config.yaml
arch: "wavenet"
model: "sound classifier"
dataset: "single notes of 20 synthesised instruments"
train_examples: 78125
n_mels: 40
hop_length: 160
input: "log_mel"
spec_augment: false
win_length: 512
targets: ["instrument"]
num_classes: 20
norm: "batchnorm"
depths: [10]
kernel_size: 5
stem: "single"
widths: [320]
loss: "cross_entropy"
init: "xavier_uniform"
residual_init: "none"
optimizer: "muon"
muon_scale: "original"
learning_rate: 0.012
momentum: 0.95
nesterov: true
orthogonalizer: "polar_express"
adamw_lr_other_params: 0.00094
max_steps: 19200
batch_size: 128
epochs: 31.5
lr_schedule: "step"
warmup_steps: 960
weight_decay: 0.02
adamw_weight_decay_other_params: 0
Rows from block 2, named by matrix and row number. Rows with one number belong to one channel. Each number is 500 + 50 x the weight over its row's rms, rounded and kept within 0 to 999. All counts start at 0. Numbers have three digits each. After the name is the row's rms in percent of the matrix's.
# filt: filter width-5 conv, dilation 4 (model.blocks.2.filt.weight, 320x320x5), inputs 154-175, a 5 kernel for each
# gate: gate width-5 conv, dilation 4 (model.blocks.2.gate.weight, 320x320x5), inputs 154-175, a 5 kernel for each
filt.183 097:543532584509506513511489512551483434498538514463527554433456448420472461505406422438451529623585533419395500540542522518587525462457505558504439535509475510501444412473491476487498451472516515385523513536558431466457546497502490423483425503456490550464464539581488455442471430488471503475491514488454583450488480448463493510597541
filt.184 099:435477408459507532565567510412425427427513491472492525484390551547591382464548491457540518408483494498493476441481534508479478506444404610474484404426490463505522593545448498473503475487566586551478447473555487518442495517511451574456536580496503456456459559560482539565495503520533482490470532482550476514439517444484465479434451
filt.185 102:492438422507487479465369365385515572397428472431491486426378497414541472523512502400561559583613443478526486448435441521533541476548540483456517533476552564490507480506520549510564539563502526490497587595530555404482529474540465527509522514515532569557541494523426517520526529529551482550558451468424488442493526469527560492532476
filt.186 103:518520570446536537413422444457493515532493543562505433580526535453564566597540454428525480466489449520454422500555481474563543540554528512498524495476548586512474445489456447444455520443493491497532531457441477497477606557625526623576438478530554636522629565554551519558471371520505494490562527493443524567554456550556556589547466
filt.187 096:491486471483477512568503528575546482517513623546565604463478499549508592592528488545545459480493515500510510496432522470516427472475435549435560504490524535589580522445576569532524463445505503581524478491439530509458543503513488439383536520579493511498492502489409581524517527616628495516509543482528543431481573504439421628598545
filt.188 099:498499485527505532559387616475420499564461520480545594495529554567530637544474425536455468477477504502466447451429474443502546476518469446511487483454595557453570588471537421463443382470489578513378438472320467417485491566537506425492459525505434484553548488481528507492489429534556495452428512537550461425469501520447478564491504
filt.189 101:563533532512559550429464498486621590504418437557538549476474483401437501545503552388500536543529473580485580599486507473441481453461438577562521584534434521469539515547504454528408510566477520555639625560538507537481475504478504580464469473460540438530549585544484554547510472429386405516402510467485475461540542592521570417450509
filt.190 100:470492517562514606452479501580436532512578549528442508502443527526497536524457579510495486511527471514475501568516570546481507427459481542458532573494471555517507632533496506526508586555554386535508524575475415505467572477451463499453403460525558534524462505566557478532440546487451530576479514531481545430469542626509534557518539
filt.191 099:491445528621554485553501498384497463577515544528447524519534583509600509573485561506458507474448470542508461477532481414530438437529476472436479529503483523444470462551501580430440459583510500493510437529526431483405517529496674531488516480494457530483559557470521441492470452374470474502445487555430541493464506475429512560621534
filt.192 096:550520547417587525560463565466364466484449452508534545517564441524552557477503536537438483552530566513457480609528550493541466467546546525546480483585522565480498508514563495484485555515488513511491576483448471455498479461476565543570522471534504526522495451375479454478541525509483479417469549509553562504575433454595537437446494
filt.193 100:513472478574588490428568505417489422484552480456472572514477553475486547604531487525526437527527449563522435416548483491432470470471524488442568472491481520474552463442456478510483435527558547493420525510496476395444488429513564440499567557432477546490499508510525527521469549492484465419429444451458498513524550526470468488519489
filt.194 101:483467461525416476598538512504577505496580547482527491520523531503386427486466490522473549548515557492435488446536450454523502519528585459464456490496537523578525540527567476516496467506448533522520484573572517453415549512517538480516538464600543495482600499571464596512548502513579556400404513421502474460487493434509514529545536
filt.195 099:413498514428532509445539490510466521488465469506504516607513499463512482517544539446495459529546494543510615547564544452386526492569501564553537541461512566443406401509544552519501551608469529467598555445513506527512507533475527534480478483523499570517499545477444486382494569443468475426474492468497368498489503457494508412514486
filt.196 101:552492519513416480460446463425484517468587592557465469462476486515463543478435493506543405594537519422484540478385492481593437531457457544562532513494539509517436472427488495511484521497524495548479415492573572539583593499503521561484446488576518493504477486589480529463481608553483477472479552433482460563510426458454457450409453
filt.197 098:535517513537499467529452487480503620469414458495451497502440531519415462558461489495493512454560606485395455552499566539504569494528493496570524471494447536525505488462542493494493519507482480543440474417491483423394446478398528498556578510404494458400494519568469533474534484459480487518474501418512424458493520484448450387470522
filt.198 099:555440401552532446483497470541567458453547421480452499595594536564489485510489507534496511565478511557515405404451504529503414426447487539586503524541511544485474534519546467500512508450541501464418393427515591395474549486521493435591545476585417484536581542439399477509448473522518572513516514513404503437544531486439483513485560
filt.199 101:477532534563531407504484338555537558563490457595586576522484535545389468465524502505568510517577521528509455565561405417529472525463437506477535510465473511523561525469550470508548616407499493515544554406539474503557536465496502504468492514523492537477474474476561454503528467497474499511555493471442512491553444434536540553498529
filt.200 101:467482450521535486482459531543489504545459453470502568507475471459504419557498527578554471375411548498570487564456438308478471498433452505502482501442499491546443543586519511467488575579484528572543547617478472382390437457490431481430537455559492524486530504495400508525497502457484569480470489501461443461501585583533504567553486
filt.201 100:509481461519587506487513512503358487522444452357464448481560521569545438416425482467519537444542537471497426496492460548455443494485496459489451529608494468508549547476492527582595487507532557522560560573396521470543534527437575528474427480593556496447435472510475432454554543537529441454516377435535501486588483424442455473477528
filt.202 103:607601413417546565514556515412479499456570555547510567480507531521523482469512466504437481500445398521418476489466512614520475531522513468540446449532457546455573461542508413543488443512496471463507431485501551483569493553511417462524592489443491569499552627534470518440521580504483494446519409550380544492441495481465457527416473
filt.203 099:525514484521426485550475447407460518463503474523540564448491440473460461478624470409563522510530538514538535600522474440488371432509463450445421414461450455514480503517545550491528453550479514497456466515517595457544443512533464454403425493535577525604505410414537538504491479481490454472436457543529550527472605453598568539614546
filt.204 097:452522585459559543525535623519472525454383457532475531506527523479471501504533473510472475615585540529581523509490508490500495584494394476445448436483545528532542486444504503494516489516504513668450409489577521504463426502538495499516471542507450442477473503519514516566495504492505490517509427450545545542520455499466513569487524
filt.205 103:476589645459452483512380551483519405552496533540487537446530561637572553529604536565519447474510460428553386484439568578526467501545501496461527552568522555510537558489569488564507463552471491441503487507560484441421480452528489406455377399421550488543476526546533585565534558536539450455497486414531479474552523438449449555490554
filt.206 099:598530530577539530511397479558441481560493441481522472504529443434356468633508416490535466516466531514493519516472505491556426507504501492448450465468480487528556578426522436446527477447400504570565476553549412468429440368493470505445482455411463418550555477517483499508493542442466507542537447521544529523570637502486513500486500
filt.207 101:518472548492481486591524593533472502559358405524501485410454467528410511612576485490538541478498517488476429547464495510418414529520542480483490414534483491524522444525523534501545632547485522532479482580476562524597533539441396519541552531479501510539550391546467592521536432472454443489547510405478397446427480510608529557514505
filt.208 096:547442516504529444549473574478538518562560596526476412476525611556469512542534471527449506536492519562575511519427555467622465444390398443388496510560546611493432475486545471624479506509469399418485499545537574458498473520469555488503532488548497469505410500563505533534457505531491453454465471455506524516499508505425490553439583
filt.209 100:462662478463552577569592625550586482491495538477495467522575490517512535606482438486509453533449444468547519471409445529544556487474403481518509495480499483405487435515457486537597537515466423609551542521499625581515433506521518479458471573512516529495524505544485504438513465512431477488444453429444472530460514545518594515466496
filt.210 101:494467523523547486521445567497433482554520483427465477468469467470543423419500519534513554514566543478573464487542550417562403487472539569518448447457521504546445467482502544506527462403509535516547411533513485509526541531508452489401434428607480445381496532511441505436464450523492516511510491486507489504505376412503446573523520
filt.211 099:481512443547545538523561536512519522517538589539444419496544469441481569542451555500471446485558527506548505408511501527543453488496494497519419525605430500410509430482550498518463463485507474479588550496515492586511526441403462476504592517521518503429499457563540541553550545471500457573529470516522433561485492516442538590412443
filt.212 098:504507529420567492519510559537536596523470506586443468387482489483529550490459568524464508562513491446521639493551507546492507561457591474529521434456532447470499470426463463519515586433402447491557553479491555526440527557537694532471355402503490526487407451444523426542592579508518461472502425399549518469447453519536464516477477
filt.213 099:520456571555548585473489404473590478581451493551518379464453458478522525513538459505610573447435549529564449590496466496506499525520455529449496471376544462516540520504545504484442482517523578546496447466406403530519494549547475471501509418472568501530485479476434486428474485519531469567560524496528578482557572485537493515590562
filt.214 099:575471556516554492577584542478417437548552516467390487490505438438452567526513499487508602532556475542480488466482549426491526445463497452511475503470484530557538540492521567592451519470554523467594465511527487425555515621490490526446495421498558565493555466588457480503477609473484499426478477511539503431415439500481539504562582
filt.215 099:570511547610547539351403409463496654435563500476495432544480494457478411543451510486488486434496476444479543557434458488486601552489526507449435481522503483554505449530460481501509493526545489498479545483626603531477528515506509542506485517437503521495515435421409401485536578492489507460563547474466515596537548519523509435478469
filt.216 102:491502500545479491532493427460479610430511482481557488472581546482485439476542573528483441552517478535457412548510487522530514562536554489595481421568669544544435417481521541594546522525512534479546550406442449487618469434486432510446468497565517468482420487529522514479455454545554562523547418458509537501505523478551509542584547
filt.217 100:561502551492415495589487638435503472489460442487411486511533428467474524491482504462441508555494500547417487638520481492556534492510524541566532419474491519447477522406500502606576542473519568553579591525544516429467478530451496508469566479570506548427490423487576515542526485498460476518512562448534497491337467374463477521452499
filt.218 100:464592571681560464514525532459516520521451444575523571497544472532480433402435499472435541464525460500491639621525475514518533532508443492488506470457417540490499496489484498597558480521563527586461441472499565513495444449446529476445507504471476506491540613526542614542516529548490501467483514514432530496508531501507511537535483
filt.219 102:475523396475466524331464493594504507489468476502509488495443470423514505496430539523518465506481491594517457462493515472420494420499486543497559595531632571496537507517539569548496496557479480504480581562529451587524529501493487563617572520571501496415559515418520483489556564522508555552543451493465517528492459500535579494573487
filt.220 101:379571497431519554443491476505468477499512496547552578485481500529427500565505517452434449508515633555531500444578526432427524565471516569462513533451509433434481480542514468561588509618603504605445509452482420464449589568533506392520612500500512547504587526511460515468465479452453437488478454518454426468580554504478515488521569
filt.221 099:464431487544449551531582472542544428540487464597469522425512510450562463464432512428597453510477486529479541589616512545532526533489546520437538527426474427543573571500531527441466457462503453434553520518553559425362429411446556548525546493572596490495611511470521530452527520589512428509488568542543460552515515420479491493530522
filt.222 097:472446501458487515514444459498564586572589494551512494505464597579520549466538455552568525454458490401467572543446433453482474544423486519552425501393571556509513490490500549388479524468415474419523550531562484463496464549577574503403504429582539504573492393485513556587539498480566568533494501499442475466473446417485530456518489
filt.223 102:487503567523402451488472561513523558622572469499487485498430550578459520504553504562509470497502489488527430519464453548558531555465636529513508455492540580520444481436519480469437534463421443542451426560492513464511510540520486426489563455577541540529547563630449596519420460486535482510440447410520410465536585468592554601486531
filt.224 099:560535542526577486507572460516488511555466531403447496574495577488463509578488478454558561499495450471500507458506471466525459440472434412528580596513609477534482565565501451475511416500518497553514554567498472506458567462506458423443439473491482478502519504459483560493563502477521476436510553550484522376485540529542490572500459
filt.225 098:554401464564509525486525385529484469510484484557501575469416528540419446470509473492490440448522457576464573533527551435597572481509540481470479411421496490484554563461514440517521428506516519425391466490491450444542357494554490566539588469470491485492520523555459487444497541528576550526536515522446456499531525517619482528552595
filt.226 101:538576388490490477539552429504530572537461481507446523487494464479434490514464464556611524492511578667477537562503470524571460455494463470471516456458479480546487445504519447492536504446447524538471541517467517450512513476471563521462548483411442413529473435537486529557479500526508461519494459456510497464554543524419555471415474
filt.227 101:455493551525369522522474503546520587555520481471544449374466523497500484484455536430476513453493447482410451483634441495458525454433579583542519536463546489527463473465502480537490452557514569586483551493490539448445519478517497481466389423461494504527459554617571539546513494484513575359502319480407455447499562405471499426578511
filt.228 102:481457552500450518623511532305430504572488518524488561556532537579491464466507459597450537462578533510526512513519525579498530471362501476498564477551472575539469470491470465523473464419435475477456445494549504425466469535544441464584497486385461488494561402481520464470478556506527531475528538442509387557470489427336460546558569
filt.229 101:493503532545425568591505414463484568475488521556533456540570625479557499546511564522563554571536518497473446469556457457373456484515549485468455454537577526520549459493525557552531477478528481491516434536575496479474492443492491461507465478439466538419424446500482467459553502454529418464478413537486416414508537468534534432494418
filt.230 100:599541553503581438420451645505526529590439396484486483443437491537454470428461446553539458481524452448449511509548491522549549520496509555491514503539413454390376510467489514538506475542438508459590607666477506510516469443526540531438531442510524465458465512523500491428498444502479475546545500501577386421529500471568523503429486
filt.231 102:502560425535542606509525526498507488467524399564580573452474495556520565511424530474488457396556522588603348479527495577516540510457458531489517481480460597508540576537559491479455521490504497628489471550468503467456467435545472562499417472400544565525522543582460444438517500407488553483569556537439481513547589528375465434527612
filt.232 102:458447326401401499529597513460536478326408448475435483550493467509428597583489477395529450402544378445461542477521481502500561541492489574617544542476518477381474513559517491508484534518532579526443521504482461508505505525503454485467552511490536545524508531509521580476536522514523533433443544526495471511412536428456581473597464
filt.233 099:460515631448458429454552565549458489541489440501471591426481516592528430453531599485520403435528459521476454371473513557543470417446478532569509505486465522524516513558476459529521507464571517527438519471487488521452476589537452504460491538465509493540485403476568429472484545355488522413516552518567530527506472492468485470587459
filt.234 100:488477369574527524504610538497488483512516387465485459423488547504511532474511551452426517592426453556502555593639477559496518513470533535486527489450461460520463453541501514538469575552502511477586529420474483535484494505553560476450512418583454477476443466523476512466500460524496560491399462501533519469473610479470469533490590
filt.235 101:458569447558414521540447533496412483435510481572473492447519412581451492554532443392430446547474428556597462483492528496570558512576577549505517474465463437532531550482486524451479459566561522543474441488469486533566458495596465508490471485481505496455524438542471592446519434471475428557490549519538439438443534579470511442514445
filt.236 101:461512479529623525480475484536535531529488505560528404549498471475450537539484436494522456601572602559533520513527461565489510481437447489465444485427475459572513510496446495452515512470536426479559529470513562516528440551452547503415484518417462490508480488535408492582489474534408431490468562490511494563466474533531447527595524
filt.237 101:553516482516538614515542543520581543481553525486490553581472455491519422517504461485527506527448473430526506454493483483494515522486433509566537488431473538424496520545497496495517510550516571544508492552492549474442560506492478404491456535457475532605454510503564548496520524447504428520471549500519586495498421514588547513491503
filt.238 101:482531414476627605514493503423489522532500492469475575544515551471461416466494497516505510466421472514536511581480514510459534520462528504509519451530430530505566557582516471534422434524448497457456475522597564412424480525479571486469503576509478489512566489544461565389536487509592537492542465560524560425456459539428542459406458
filt.239 100:487523533529509464522515382409445529414467479501472483447565517414508512470547517537521442533579524542514478567514553514515439492518577526552524477493515471542506473544517477478472517358564574637520535453519621548562467481466503614429460353585522506519525479518565524556483474454457518570561502472538435582416521495507440476562547
filt.240 099:516401532476550500415381483491624462631467461571417419501430466456473511545481409506555541438486503510556501481531411524412531508406532517437560510470558496503435549489548476411402516577532465539526474486585509532544425422495431403505538469457469494493514562474528463528506460487455529508517560452464474424549504506491514501442445
filt.241 099:631574500502534484531535609601440445488416428565463490505521515524508506557557567533510544505598535524430482540455497523462556496465478434401477421525542499441449493542471433403463566543460499474550453498513563543483457472521542531503597571516542471495538542493521571556485378468434552578497449528528503485464471467483488519495448
gate.183 101:575492519500446519609490415395514460446497570544543582556592561362541518480477531527542464437457401501516420474410469589547584498519511417465555501520537542460434395431454436422472524532514490548568481482459559463535538479508461521507532601534559496581503517608502517541423470471458500467505596617509393538503465493393381457483409
gate.184 101:518512474538594489456472559551472468457429454435519425539478478474629415440538482571508551560590474576514541527404504476495464527402436509430488522525443476550568558515542511571555515508488488565672570447502521522535458522412510466444561532554450564549506456552509529487447497448488549452485523523500511555424534479532560538491484
gate.185 100:605569571511603513559472467517499561522517517556484544578515583500589584628467425478525470405467450428449564537448561522529431420443466639552500513459501465501480421467478449501490415426360372413501471499488386535539519488549494595483486496552491471478538520471454463506519443406437485448461450514577607576516514512507464413435481
gate.186 101:540521471629501458531415644488439531583502445453523498552495401478649547495446513559499489504637452486454461494470479515561510474543507455520488518524601488466502446482562468482442397472487445465451468502459412451431465529564554490486459601454444536448499421438494501483531497478499522486549510479469529615552521484418544550602459
gate.187 101:629546573528558521476450509470471517472557537410499418459489569510545500442536468528447517478498521486563524515399465484460490536465487504554546563548504495512484468486561508547478503575531478359475440414537551342478471489590423423529402531492507560542511445528534542517528554447513404431449530479484491492490519491569470515435504
gate.188 101:482546484469508541433472501426570612576522547515531603514530458424550603524414480506514425470577536544508546567538485532480498452477480537510506546531503520479481445526577459457457492433571471549532547554549517540484537514501457477468482500533503448507489542537446466456515485419573467494424533545509521521516606384461458462485463
gate.189 101:515544584493489483486453546455544417537505465411455434526452479560540573411403502586598556548486500524453554572528481492476431482481496459439478534500414397450453464425474474513534461437467427404487473469503473442478510506527543509515662527554533547516566476448576549507510506497514547413425492355469494510452448386453457530548502
gate.190 100:361482499380440445522417530531546493542567521496480501464516491541467494583475473532459433530486543520524541527523548522537540467452502493582566535437512589561447470502521483479510495538499474525380436387370447516541553608516497403519556506489510463496497508478559484507520435384416519411481471498436463509614434539567537555474474
gate.191 095:534434523479541503407528453438542617490565519525471513552470484525399442457457445520530499455543390436431482560482442416516469462410390510531469490495382528549532596424500481417471471497498478525552551525518479526511431585560534601445518524503568532519522548491521410446395551576483472450589521471529559522446511476509583503513508
gate.192 101:592575543620559502482483424470458492451459480503452460461429476480495494530516483582586472544434439481504509501436445496564507520457502518489484486461502453465531512570492441522550446516407511494429478529481478435498503453479510445509622563403444456508486509476569532516524507515507532539606481493500495526526501508580518468532484
gate.193 101:537505462599456497484576461498513548428369443454548520468478486610522645484549444439503456524469425506538540591543543441515495511543578514447595492570498520527493479543516424497467537525476482498545530530508547466488509556482504535481389476543438462611549530512502476530565576561533612573487522528536490559475522554548477411479592
gate.194 100:552554451507495484567448538483524454557451458558429526512562482514478507488540519573575546518526518480426634477359513449524528595505436458520575549572507474471444489471501453480564422543401457454427522520530477509496524551425487558510543508448507536551458458464495546577514559536510478415542520564489500510588472432481531553512428
gate.195 098:536522483509351500485578467594571559498511512533463441489494460470427379548446510485530491471557406479418431456457601491508552524501470499432504464473468506517497454545535521535546495512541528578416559519532515575513504515577497512565514469529500456470517524420407365516477489513582472573523538439441449577535543505585540502533547
gate.196 099:503569481432420441438471455380489460455437410473482465483551441472394508524524532374459452544448453467536483478504474385534559505482399532530415491487458532537527627465474485583586487527633487524473530482474441521489465499524491467584518475548555552528456486536467460461555541609532576514599500516523478460482454468458481474457520
gate.197 095:522508567537548463457515577533486447525488439436482524564495523450332472454564535529462515550472562558524366541497502451472477592540548455420493493510606545541484478427464505482555520415415397541514495508561520467601532499473471480516484438501474428444504585415526531488534562513586549438464511472494523515570419441529509556496568
gate.198 098:427524532444435529520421459477575511519461477599419415535503543581518470467531494451410441534545440540553495442491512524526475546479406559510434528495501488514537481559465485525518480497469389437454568602552580419497394481597485518566429520530475499396555519522541489453582562495559514537403333458452490545518544537526422511502510
gate.199 101:612531450526386562471611501543380494438482501470556485500480580571512478452540541543503458525487516511432458539422553442463575466586551492564484537473518447500456482475408458531514383430470504426537498562499496428465527481507447470558511505453508478491491531516527503517497525508601497553472527498460447502443489536538567530558508
gate.200 101:481522434419535412415535431419491477491598635532488434457552526472521521565493498519578508510486444432523508488515527421558560412507521497482525467455476466550437546506530531449468422525582450508608546527593548547438482476434583570445560466554518551460461499420470482490552570503494450547533562425530547447591576558464529470442413
gate.201 096:473510487428473552503405610507536561531528517465505548566598522497527501504545522544469560503452458469423471590438489549397443491497572517579554515478540578442535471525496471491473481533481512515617563528437489538535508614535492436477450463486435446527475474550480486536510480470508538441495494559419520482428483420420512519560605
gate.202 099:500432595535604415504472429442465492520524432399376479468511459530585493565510498538503536492493644543594537419535459468517470509544561461497518529478588558548475481426482456489393534540482443418482412516524490562594502492444561539493418559440489467469419530457566481498511469522539431496557531488538458496469484420600546513519548
gate.203 101:536548559505462490585622485395509505593563530584498464436462472552545362578530477567478469531450452410447534521509547520526484481599450503564495537487496492502511437456486476534565468499451521504510535606529571441428418602520410467544614630496551476515507521565504545571523502530489511561653533547552526512545505440552500503508458
gate.204 100:601537496572548479379572588469560516484597493537427432502492548492587525618520467551576505573498472447456440391458460519438549509482448595520472496489548529533482539504447518471530545536467467607505436563459537423569506503483578505548649451456503526501436507441516529571522545563536460490529525453438446505567622552490549511482458
gate.205 099:486399479435522520580547487568483557597455567484448541522537573593550490523575532553541495383413472458484488514508502535449501562535499399527428579496448462454491574450485493480522490424489467479511482522505532448492555475482535469438420446477499488532552445417492474517626615494484560405362492518526513570432415503545447460514435
gate.206 101:475475612580545427538415448521453434441449514455462481466497630563481545517449583518594510481429553487472446406473458537540529436565403530450512527496489480539451498486471486560552505483555502565476525615413447491495450393462563496526496537579586509514584504471592524490482494477510532468484559590564466456554408577424440472456467
gate.207 099:554464465454553439413409436542396405564467439489453519423416556411528450521528537576522501524531503499490460389518452449468536447525423559590537491452589508509469490457521463456524485468396506473447506561583536490484525497472564426504571555498504541538532490441509452481449535481494536584492503463514538490446500465421499506554493
gate.208 098:466501484517447533617549499514467506513502497519604551503501387430691569532515388461528511410482511513452444565483540504531477475483481446463503520458490488522479514445571553491543496516504511434464423480468427506542523522503531545524532466519458514508568488493504503450527452408435466563496435470443452516511505448503492459468427
gate.209 102:627529537369420461501488503490590498463517470537492492573513476477448543559498491504491397476533567437421512526489576503405506504531490668492517499503449471487397401495539530532531495572498494495488490498474506470464528535551499480448520405474480538522555514520452455547390505504595564522391420480528561461440488500418545533542490
gate.210 099:429448466399466473408434564500410467604540475493478446454545567548497555464517463503530522466417517463497547512535561547482515458464566405482445475522507466433515448466501494533460526545545603575473513434424465550520553600492503489563530624437524519542514551542523496464548547506483517513569480542507399495464531537604551548468452
gate.211 101:500485471393397514438609618452423445418449488553437521457461516529554480440523481461465516544536563458516487523540457551545508510500514519582586549533472569520485478505469449487491543509539514468458466481461574516449455447475470490467502541544505487484559489417529528492579571472572595523537400511541450457387472540499492511435482
gate.212 099:566617416568391505476498559599448493551514561447486494527522483539509541576462569476505487498517499545459397467430480442530515545511469423416515447522461457430454483466431546519517412396509535476474427469499511478481514478485492445544553536568451473484429427498456485499484449486483495468453532469435504491422488475495553501508426
gate.213 101:482521538573580452590531530577495475482431451543468521571562413433416560560468544441506538470483440430447489528473389437481451527484458487445446512538541504451501503497435489537464493431510459464505501488473448586549492541546525524480432486542528524498497482476451539586532536528526528529495486525648497497433485417508538425599565
gate.214 099:427505568473471510456525465489614589625440408497523517481469526487548505459526572507481448509554462472478527574516460447495478477488528466511542523456490490524511522478494503458514504476454487488491453575485484542554513533537517466418478537540602549511500487516482543545528461462471495508442455468498540513537527408476529507557554
gate.215 101:673518543467526548538437452409561487566517524605528602549491505560537473510397524458457484485541530516512483424447422355538573556485489494516544505529444508454522539500521621480524607495544515499479415531579544459454544549581446497510448404492489446474481506503619493580499549458513492553501499489484567499465465497471512553592472
gate.216 101:576555434420468498470536481472454557553480582518511544541512533521667523472488491513462477501532439456534524502432501553470522557545499494412516507478444504540432504500477540451515477440457539495491478496362422451453411537356498472526528440570486506491509496505462484512402481549524597505534540572476536645451463500587520542509487
gate.217 102:487497387536546572495538494508464558467486472554574533560553418452559499509453486517604554564509441524507588464515528499499440540527509539468442508537544585538564437495522534504542438460470463389540608511569437499539552484486560505553521458522590475478441482477442485467552538521531494495471467513479459518535570557496526474519472
gate.218 101:408510438453563480367424470579541555460511473467465498458538538393452518514452558493548510506552494513504515522465486433458492554471519543488601508491523431467536532550455515480558476534539489472510511546533468510575525529473489525436562512489473493477477617584514463549448376447449473538451433459470630633527514485558565555497405
gate.219 099:509551529517506385446513383468473542424508481495582517510514459500494470515426521504484528510563457524441491506514535513451492423498559464482491476491530510498482528479498534484500603442556460477528515539499484577515590562550512554530507408533433461533496454512519463573457451541545499459500481550516423448478528483540560445542580
gate.220 101:454421430538591469646523450450486442408523547413485420480533581535480558603491581472520555562465479453399602490420455424549596521559541473424538499470565503469489482566492515529494435454443479486550549504519555510528452378416590540450444531521513491626578537520437486472548505546574413456395572440519495590602566462542376426453446
gate.221 101:491476462549535527492555569451475572539451478536444419417435560515449480439530502503468533583566527537541540484436475541427506516520485523517471431448527542485527495444482533542542562527469513545651572450470519519547517570457444546431406447505640546546531518582467411382510532509576606452552453451519478512546540549556501554495539
gate.222 102:529561508497566469600488556538545480425524406523467522499473407455504454495557494503474561451497502453452552482492545459430524541502489512427440546507446504548541430514552491511504552551610501516389478608465499515451455545564518537521515503538488499573560478466520450511450472504493530632549485529476505501440456467475495495504520
gate.223 101:462478473457503593445431538443509482548363478537501498515566498503495519493518444491494483440408473533513491523463501502346494413561479472550481464479442496459519462454460478509447525592534451462524389479432534425518567547535493445542548434542459440486489389429453487446499564536535499415486580443493386474473522576502568530487489
gate.224 099:581564573532501460441457501485440462516460502474509528483502504437502453405572460501471449565470532564516478591474534495497519548514412506484506455472479466553567578513510489511522571512500584567477410460495536493409451484465516449571436437454473463531386537488510478494584482509505529582543486513454480469531499539539465477493481
gate.225 103:508456508500456489557515459499576591521549423445444491454441441433425473529486478472521508504520560469516521484427470520566590579573470423467431498424453458445480512445504510486496455459412560465442535442532468459535548525549510526572542523558509487455456604523470460456552586507492511515468468443497511510489503492491515522530457
gate.226 098:653568488507464505558476509470424542530506560536547482462477591605548509537501467509529496532549550499493501499534577423441447454531373450482445451469446438596415505471505491469469545483533589569551579444515532401468537465531481524519567466526531555581463508521461404416471490377423489528431482522474540574520612592549541592614474
gate.227 097:429503428516448467450444467422616564576489509563518608545516565510403510571548448481372533467522491525608563568583512514496472507540455522520499538479559563504554495508505482559510517522522494519532510544434533546536541494518536478584461562511498433566545490486514503461440540485528506444461493493555613559511527444520478447486535
gate.228 098:606527565571635572484526461511406476460411498591520469441517472576428536571432485437528466514448496527527475551557557482441531487582597486540510502544506411451496508475502514487479488462520594553589532420384524505476497493495452504580483487505509466599515455471526514522431482501415403525476486482560495564542477497491501579525590
gate.229 099:478478486514462466499565408504483505468555518547506626500531476478533491499561500490504403562541569532520389506492436472527431537483422606450522501466535539602543438497507549561538463609445459512509442483520424577491566582549457493457499483553478507521499473420499466471401510504534504509505527463465442563464485476506593541592463
gate.230 100:524510570553474480544421465453489544497547586402485478479545472506554506475583482522531520574468487432525413435484413469609531503507469523553516495528419437449469410455562576557608379434459509448476450504496559493446425432547437472438439424524444518431507557536508512493482498532488522465487439479462527475461576536526520521496478
gate.231 099:517405449508548585441532627484513517511488559509517531481548476574392561500461519436481510507479557482436516467501439532506500528502518524557538571528554525537501497487503517485459516639525456468484507546410430464523481545465461548495467415513503508567461507466464474522499506466499393410526444492495486526557518515498477440512519
gate.232 103:434410471404465532409451497483551555504591539397491525538522483500454512517490488481496480501486450521356520549476517566464466491469535559540452547504440468519566545542426436459416415469472488536411527476536560556422486555404470571518566523489477549536545558427454469507481432470438508496522485608596537476507592394532550527524448
gate.233 100:625474517474416476417509550421476499513467478508485447479594582545555597502480490445508513520471492470475514512494456501388504501589516512484507510488420370492479538523528598504490490501462413506547512591527514551500485473476514523401447484525507502526479467473542535449495494501544535499523475564482489454450544471514436494496552
gate.234 099:446513544526518480552468417437461423442502490527485522511466335396463483415479493496519450522518521487472509512487503476491492477495467554501500562523507476449406473451465551508514510560579643606484490522586574517554523487465504506470551509496507562637568445473513521520530522467462538559576614518545459400440453445501604525605562
gate.235 098:539488557506514453526558487392535496488432478438511569508526566522564516521432489408511550601541526577538549446447425478433530551443452426463495435528458440463511483479489499473566432398448493498526498530523526458414469375403587511491401535519592508518503554534485534501574562509514507461451555497509484490441527537462511500497451
gate.236 103:396477548605470421573541384490507500527543577496433484415501537521481460430565575489519453500605551464465552496494450469562507538556478451473471444493469483448430493487515484511566548424554569487553395487560476563495498407460545552473485420492557467559460453435524464449472511530527511450495519496498524473439442464508537609582454
gate.237 098:532594512601597455438503485446419521446431546511543549494513497400493439459529529442492492495490472465421402383394430437525507546562557474506529500522492418384470538508505444519495441413450564524591507479526497516511503451476567488571493512500515477473450533477498502538492482515543480558554494449498470453528550560536618454441447
gate.238 103:543509466391483454415467504450438488434508426503480520591429510495579522522479533496453404493511518514543499514430486439447488424446516460474489461448465501470406508515564543571497507574529547536411437491506490575526572470531507475546516497519538485505485581554502475517550528559550528426416519416407543506516420481531507630545492
gate.239 101:506482594448571434538502519421386426536566537552493432504506484593425449504493480525531478533557462580542490490527509465528437531476502427511467483465533437419466403526581514517552506455545461447415487516564510469551448541645394494466554593446492478430480500421477474503508576609541514533554446459533556557455486513425490440483443
gate.240 100:562562595597582470509491509440488481427452393525582490476495463403432409430503457491474517490556489550549538469487381476535511521513543513540460499518539591485527448569497498492506523496422429451431511437447424491528469484505408491464421474468443454474523520534462474455434416429570586603601586506477469550612544455561530446433498
gate.241 101:517469469530475542615478506500554524517527508476480444462440411480533552510523504384481461516509492539499467501487533538465448529542485550490529534497443506412406459444525469409415583563468363525448533491585623565569556496562448444442526585514563540458532561490400502472513494469499553539506526497536527500489487409482479444378463